Rows from block 2, named by matrix and row number. Rows with one number belong to one attention dimension. Each number is 128 + 32 x the weight over its row's rms, rounded and kept within 0 to 255. All counts start at 0. Numbers have three digits each. After the name is the row's rms in percent of the matrix's.
# q: attention query, key and value (stacked) (model.blocks.2.attn.qkv.weight, 1440x512, the q third), inputs 86-171
# k: attention query, key and value (stacked) (model.blocks.2.attn.qkv.weight, 1440x512, the k third), inputs 86-171
q.276 091:144149147043137114112121149160122114165063125137122144146064094138103082173068166112113122113095108117098113170140107187143153130168105217114118171138154157117155103156154104109100100153180065134163149121139076163122118072167125120114148164138152125137139111
k.276 096:176134155084147108115103109094101129090186123157153099120167112090116154081171137108119126076183025151075141135082168029146099135120074155143126101136121154211087160086175174201103128097137121083139169089082209130109088095119094123120144077067187167139129111
q.277 103:121088180131126124125078060116128142133054164127144162173115137118167151128190119174121157067048100156130100083136151181177153110096115116121160127051179128153145121187150106090127111099102078140124111106135155103128133138094174045150137102096103125136136083
k.277 109:119116085105134122125088177104100056121068138075090058125087181044136101116084086120101091179175129065129170157117164102119116145180153141110125118112130124134147139140194135080125120105109125200079150129141141137084064161151090129149054112221092098137118100
q.278 094:095127182193092174041149090063130107137161139137172145102114174114130129139142084137097068075131120166160163177115225100128095190165129198101195213142080151154130170215112156144059158058111115117134134087142123090083127121179127073123145141158140171116093137
k.278 098:103146161091089123131170107057133178088148140137083126125159119150176151036137136151137187157110145135123131148157174099068143043098142118135143157117152083150127100150123110073087087122139170133125120209123116110184122108093086099069152133206131161143109130
q.279 099:096119069154131122096110145134088131098148148101106145148105133129078142128152072150134116216174146116142147176119123172157121094114152143131151141130159172129143121138109191154160151150142077182101177146133106137205141114070125109129132080114150195084190114
k.279 101:154080151132094156108155076156096178179112103107083133113104094129084139079112093146110119108200108073172109158085096136109174121204133170120079053131150156127070185073142072160059192123124166184084157089177082100150151117149113114088153130122113099134139107
q.280 098:095170120068093128122113146108155073116086135118130127128066166173140133065053181115086076137128112152146112181091142134159092118152130184126128183157169111067127201161172166087120076140164120147126120115050103184130124156131101110107210120183126105111058116
k.280 104:186149160169129096172129124116158116153112167111121096097118137215156150092176107107105141132172088146130082127135137092109181062098158108149179149174212121110121165151162112098098140134100174131177093171122156137114115110141094083150100140139143146135123163
q.281 099:134110125080111142119153110134144123107211125085184121120114139131138141120150098136112195088101102104107063087107204176207067162129125102184109133143116109141119193137124123099095151117156093115152182107142132107120174126121127108146105125128154136085141113
k.281 094:152112179090130152106069184110107129103132071151137129140085129117115146089118178149079088099106123151149108105052246149122023150160157134104143196106151092122133120118097124103118116086137128163128138179103135155114149198167134067119137151122197059195151215
q.282 103:121156190189123122094129134158088094140168149143138175105132144077141166161135105147180124142095103133126122154133145128142138121114133151141109124146126091060175196129141150156075066122113086134111176087106176178088107210156083140091149146135193147177157124
k.282 099:158093180119224132114126086099098122084122094127090125148119117100134082108140175148112093134124077136127162144139116165118047135139145133147112116139141106157118136101120137138127098133111109112106185078174158129100164122139183128135136131087084112091176151
q.283 100:124153110125168093072095159108140048091116146105094156165111113101143147114124166119114186081134120087106097092148104082165131119127133132146094134024118167066158142136175111127116096134104110187190139115181146199050069120087127106163121147112132092142105139
k.283 102:104133121150199139143145157175128120114140147073089161153065125121145098140132137120092098151116115102115100112096140113128114113168181070137127100118122117155106207137112146144130089139143122134054090139138181130078141165084059121128142129097123144104142143
q.284 103:097185120124130079127122125190199131096096115065127124130149111067146113120125170116146069191069133157142138072099112090045182120127169156186136170099115126104158152113099181139150138125093138156067106112083176177110143182101125102215089174091111078148159164
k.284 097:177149178116035107130143150102131173112195162162119153098153136131075107068189134180087213094119147138080155142138140105149057133117177111096143090187084124141132060166177145173160171102164096126166113159131125113154137140113210157082112143119100141070086111
q.285 107:098160126118133143143125113138086236127064152154178148131118165166189119135107046100103122104166068084090125128084182126078113164065076120141121176166111129113145139178133174110115129084110169087123092139086120090121203109095119117136094139113107183126134109
k.285 108:055090129108145098143097104143142099054102168085128071121186080107123128082102139115142134157135132070076117139148149126120162150135151154041140168087131182108123157159092119123111089077128097142185197085111172160094133108137084134100191112116148095163119151
q.286 108:120131109155098121146103133101086174133087111145143166105148154124109140145134115173117104134184131192139177125135177147087140105142117171091107169140140069131101174128117113143160193095156132142107137131124109132132037107136099131146118199108124112062104134
k.286 110:152104160135101145146160076181104198079132201145126106122192127181148112112153105134150148092195106094122139169170126159132152095111157151133073141124147159081122125173147165078116108126081112110170114193105071094038144171130123124128137136083218114121136156
q.287 093:115122084192118102141126113165122188128094105126135145144137110130061083159134155125147130126160131161133171070164170141148119160167095141099157152145183129117179161122127135143105125150152141129108196146107135032073133137140139132109121162145087160154116124
k.287 104:132126164157104102155140101109094076093134169078085054123132133104126085091109124154159100120162102159153114167084085187124141157170125134143130108112126084128140103098099133107152207122128143142141166090095122125118119112154160181061101101124172185136117137
q.288 094:120132133076149094124131109112141075150110143129150164120140073114177183147140177158105174167069165148156098145124142135099084130170058142148148120146125181132113132104133111110113131124163129162114131068163131084109144127078160104098192156120137101077152107
k.288 092:126153122071113113110146172061118149084102166154183125097076180155068129149126080086135115147107130101119194121084109114150108080085104142135131121122092173157085085177147095104122153156117135094085214143143138088174135137153144107179128115084148147120133077
q.289 092:108113080133135151150141132150097133131126111121158138128147155132195100123107175091133120113115156159077135169116089161155132109122167111162175068150160151159117139067122108165153123120120074111134205133125117173089130149070146139115097142133163119121126153
k.289 097:143153108143122130067112128086097190177083111161137133129134134102070144135153085132130131119091129069136144064093114165111115148047147119144162110116120189059088173189075113134081150139153152158163139128143195110104111106106095132125093086102099179110137094
q.290 103:124127172169113120121117068097086045132062152136121124107140166171064120134074093178085150114128136129116149162077113114111112055097137117123129108078163089151167094188159130128153090165143138127120090134140116124173143111139130149162139061144196178146187085
k.290 098:085129124110135121106120103098120167092093120124119141134126092153185155172207144099126184109169166151146032126123084183118166124152119087102118132151094169142178119113120132147131128143097087123164121090098139181110109108115115127157092117149057124119081154
q.291 088:154113153126114077120147165118104087149195133134146134152137158157124136130238101154091138090170115133144144150141125097152170113068124159173129108146086111149162164106128123083152120118106150061151145123157173127231126142160135151097134088167163124146140130
k.291 093:114128117151116207146129134146184198158118152085124152122131152061149106092138060114106149140135109131090079101161162152171177116108115154120082130110112078102110103159147101123170091127119143125155119107170134091088128139153127120143129112105132126110106170
q.292 100:129117102153113205121146148098120131141148101141113080129181087094109126103205058048183163135087173157136153152182187166122098080072141086111118136137120152189102152128076129149115109085140105122144204165118096155083144127093141095089114161128217183182122088
k.292 096:154110175067123086127174123112114152067063139137113194164132094132129109145175189155151114110120144128119157122094135188076134141203117121097154096172111205119106140130154090140152131141132125136109096129138028105119125138153095164137136135107168081109091108
q.293 085:149113117112139133229164108141156148128094133108124109120119164139097108141122088147150136174127114102127152116140173129043130113159116160113093170106078086117117210213102135073132111132117123148141130167105103206151137101037106109165032129119133183113139153
k.293 085:115153202130158105123136125132149109075170069106131114128142080100144146151160184103206171131105198113133106150091089101148115087108103082138151086147124135192137064153085065118114125075088125160132096129122088169140106113129139103101169147123119098098128055
q.294 103:143082054107144121124063153158164147167074076135186099085084166152131149143160152163140136060073099143131175147129086172131168140090177120084135105118121034130095095118176087138104041086137145106138096175130155144092136064154116095183094102110123206155111136
k.294 097:123179131094101072132134109145126079092157165172181153166124144121170046136164077145095101091125075135110131143129164162113126170086120127099075165127163090108155182144108125124123210128155104137148122135025128154115127170119159100080139160107134179131152133
q.295 101:178085113135160098152168155128117177072156098135126078200165130113093075154151189121101144156092053118136109183145121143115127092082128101146139064169107074147114092142115112177100168087102109138131129156107107151161104101159101099161111151133129110140151090
k.295 096:118122160159130089189146088130159117123151157131125111107178119156149142084104133107146087095113116162164067089147097105096137153118117127125141111137136094130190091146169164119183141134114114179208107113043043140133111204091143138153101123117191173181146175
q.296 098:148085071160109109183118151165151136121122136095104139138141121186148131105136093155090116186174080056129099153135086070163083088062158174058117135118140093094170084153187143088060085163144154086146130124104140145130055132141111108136131134113127151149129179
k.296 093:075199176139092108114154219195137128115138119165097138126131145168126129080157089073118180143109130159111164173079144203088158181153157092070136183116134096140120117121166058132156173137133095091174120153136102126107157127118111084140104109153127067144137156
q.297 103:133152102090128102106168145156180104063169139102151155086089131121091153113137130091101086129188137167083095118124135112151135122118136171149128148102135056145118132105133175140143133091101132150127095171113130093091102148197136101146091136160129169155165133
k.297 097:113154110126091124128126131153127150147125154144163129108083137165157115117128125137125145086107159078085157151095126094110148153129100137112171186156130149084099123102174068110150139124155153192108125121150134099123136184072098139139152099138163177183100139
q.298 095:147202135205138141148122121115049127135101179085138145115093188119122114134132131143125146113168089103126132086136084104111072101172152111122164061129178127105157167128084099114133143124138114178111151131162116162106063141157063123129097129080099130139102143
k.298 094:155091104133096146062161146083167141145106121159118137136131205114080129120038122126135139195105119131141134121105175170114114148105111125169177153122077077144151133095100137174115166131177101151171131044157105131132148138139101181124090114168153137086128098
q.299 101:154091094140148158082131176148101096129144152080079085151124168173161115151127100103092068164191101127162095077069110236079090130125142105124119163123112087113045145135139106160120164141122101115122185155117112200123110079210181161164140167158093103093139146
k.299 099:069122135165115173175154108116128086128119223159109132147124092130151109142118087167131123123003156156141169153123095135132118121117140129087128104107159129133113192098077129146115069155134115189188132157113106149140103141111090123160152131156100112094114130
q.300 096:182134134131115095162149135173187079113111122148103118078159084141144136069106113129144143081116132087150145078124099118115144111152158092147145102077072181151150147165092078141176170105127053121171151138159144135167125126144120124169159144154129180154126125
k.300 093:123113172082067098075112109139068061094131107066094168084105158121055150112159100137113086179040131098146186125156154102102115111143155149107128168109030138071137111120085138097128144153080113121184165151149173115100112132143148081165182077144156097074184139
q.301 104:113154105104147142109134130100145100169099139103176102081141099120177127155160115104145110149120144092171128146129113022138092135136047125094145110114107164173107094151108070131110147118156113168134112101095156200106201110111116176187201131087131164180132113
k.301 095:148067138115166118192150170111087143065138102135112166156150199137150119124101118126153140126138132155106146152149116166110077142095162153099094074094113106163095099168132109165098116110152125102150167104151186108122136128069145119163131140114149187140159176
q.302 097:128120151174152131141127108096094113190072079127144098127153153131125147130132133099167168118144143122114147221090182171060160127094076084096135102175145145161115113182123096124126104098133137119102147075105136182135138114141125186181092163107161068129180118
k.302 092:128155135107158096150143134157092112089131151100142143131191160162132085089126193153137102070099127127128106155111096142167042092154108176105149069142155146094122180142098175108174164159189097097204137114100078157098140117099146121115143150085111135104169119
q.303 090:143068116164093099146089098177139165165158119140123116136128078123150161179126169083137121126180190104115108192127158116107208093137126148165144147165186114113089136092090128137134154094122201149091183073161129095098129089186126155127108155122090063128134137
k.303 087:116166120111111112122106158077116149094076123197119098147089116152125172121135100122116165085101112136123138114073141068139079180124074149100172148126090134082131161153154108152102147099117138176167112117093144144086111096089108147089075101123115136124116118
q.304 098:118120133135116075137118141139134116070075128133182117154206083126148130145127154171155154081039146139130110101102090148121133152086096107153075101169170184111095061098097056151133133167148117160159112129138056117089126171165130159131158142140133166129129114
k.304 093:144081113127126084105140155105111081150155144113135099055096154082072079104144191153178098136088095130147097113129097164132163106181160130118161133129135158139135138167151130133128160194143083124100185107107142113134116137114155117135107136136056139139167169
q.305 095:123119138149108147039112118083139071154104143143118137208113119166093146129134131105117132123129150146097143118175138143072115123073110104098107107158127144106114180131179108158125162135105122090133156072183114156101190138110159102107147096125121137110176106
k.305 093:145151147150168096171129116100111159109146117159146100124112139101152106176118093188131169173112142156086153109143126110134163123089098124135162078121049100119183127166062151134068179124141162137129119075108172061068080161112178070145140126086132132118147155
q.306 097:137152134135117068143155122114112109124082130072185131150180115079065086160131078090130105085092121117180084149163087133117115089066064150170117110095111128110108150155127159131152175076123131116154127077090154092170148101132170070111155132086149155143166147
k.306 095:094155148140113085175131138197108149150177142106116129083188140121151121127110160083051121154103113132112092193122139105112136124107082042167123129137120108154060142115141092150171152115125128128088092158151131168214106129094137088119085106107113076142088197
q.307 100:137148091183139121099125151199095173138148164128166144102172131167157145149123110112141151143122129176154151113076122158107116085112140136082129161152104106073131155178099137175137154195101145122144095129141094074137143163126088099153154158164108082123135155
k.307 089:221069144098135065103170092079142047153176119150110129124156122080069161102085151117097086113076104127115103138094111145130167105161094125125118106142126103100122152196126131143140118122119153110164092087118094088124158104121093099086124097094193184115133150
q.308 096:076119087168110059078147182143096069083096166145118111144106133159165104086084097126151138164085182130168184205143126148131166054141109180121132136130055163169127193113129115115184127107138121137166130175059103110160151152141115112161103139083190184109122146
k.308 095:160090150126084124128144123081146167108138095132150103108143134159188130159153129156093165179082162151122142141093123135121154163117134090140102109094086133190063184088129098111135103160140111090175194153137119088105107147111125140142146104145114064189163129
q.309 094:115178129094125125173059112145124082170100121130144182091165148090110117153189113151062117039130105144088161112097205105146135112202077182119113090106132138119157107073134106150159167113141189105130117087178122138146132143127107083134134118133151119183159173
k.309 098:095078164182069115108182150133162107124105064132060130102114097145121139129121155108167123154134153130125069109100132121139157134095128108114106131161135127138124135094131157120100132101094123100194171113100147160111091132177135054167086112124093172095084105
q.310 092:127132186100116140134139107099171086097123112064105129120152142182124124140128108069145137157078113076104163183125149106069122134147036073167045092130126100202127120189157112134152136109118122166155112181127135130167177070124100164073154129143105164166170140
k.310 097:150147140160130102177181126069135098103164203135184156139198134132141087123114081154120078142164149118099125120164078193103137157118112131114098051138139128131145135127155149099090138167125116122098139111161082077137180114152132141146133143149161077130120109
q.311 100:117174133173135092143101155144175114099160092172161151145167192061138120138211156132084167150111131082102160165136120164071141079115140056164103175098141165118087159129099089131145148152148155166125106104077138116101162123144048145107130141083131174163170098
k.311 092:158102152140071127093105098116200143055172202123166162106111075135119146206090149125101102118130125110113158101127154112140144109148107124090094074105147084138133141170204133102106142149151128049159143140079115149141120177090162100157166091095154193102072200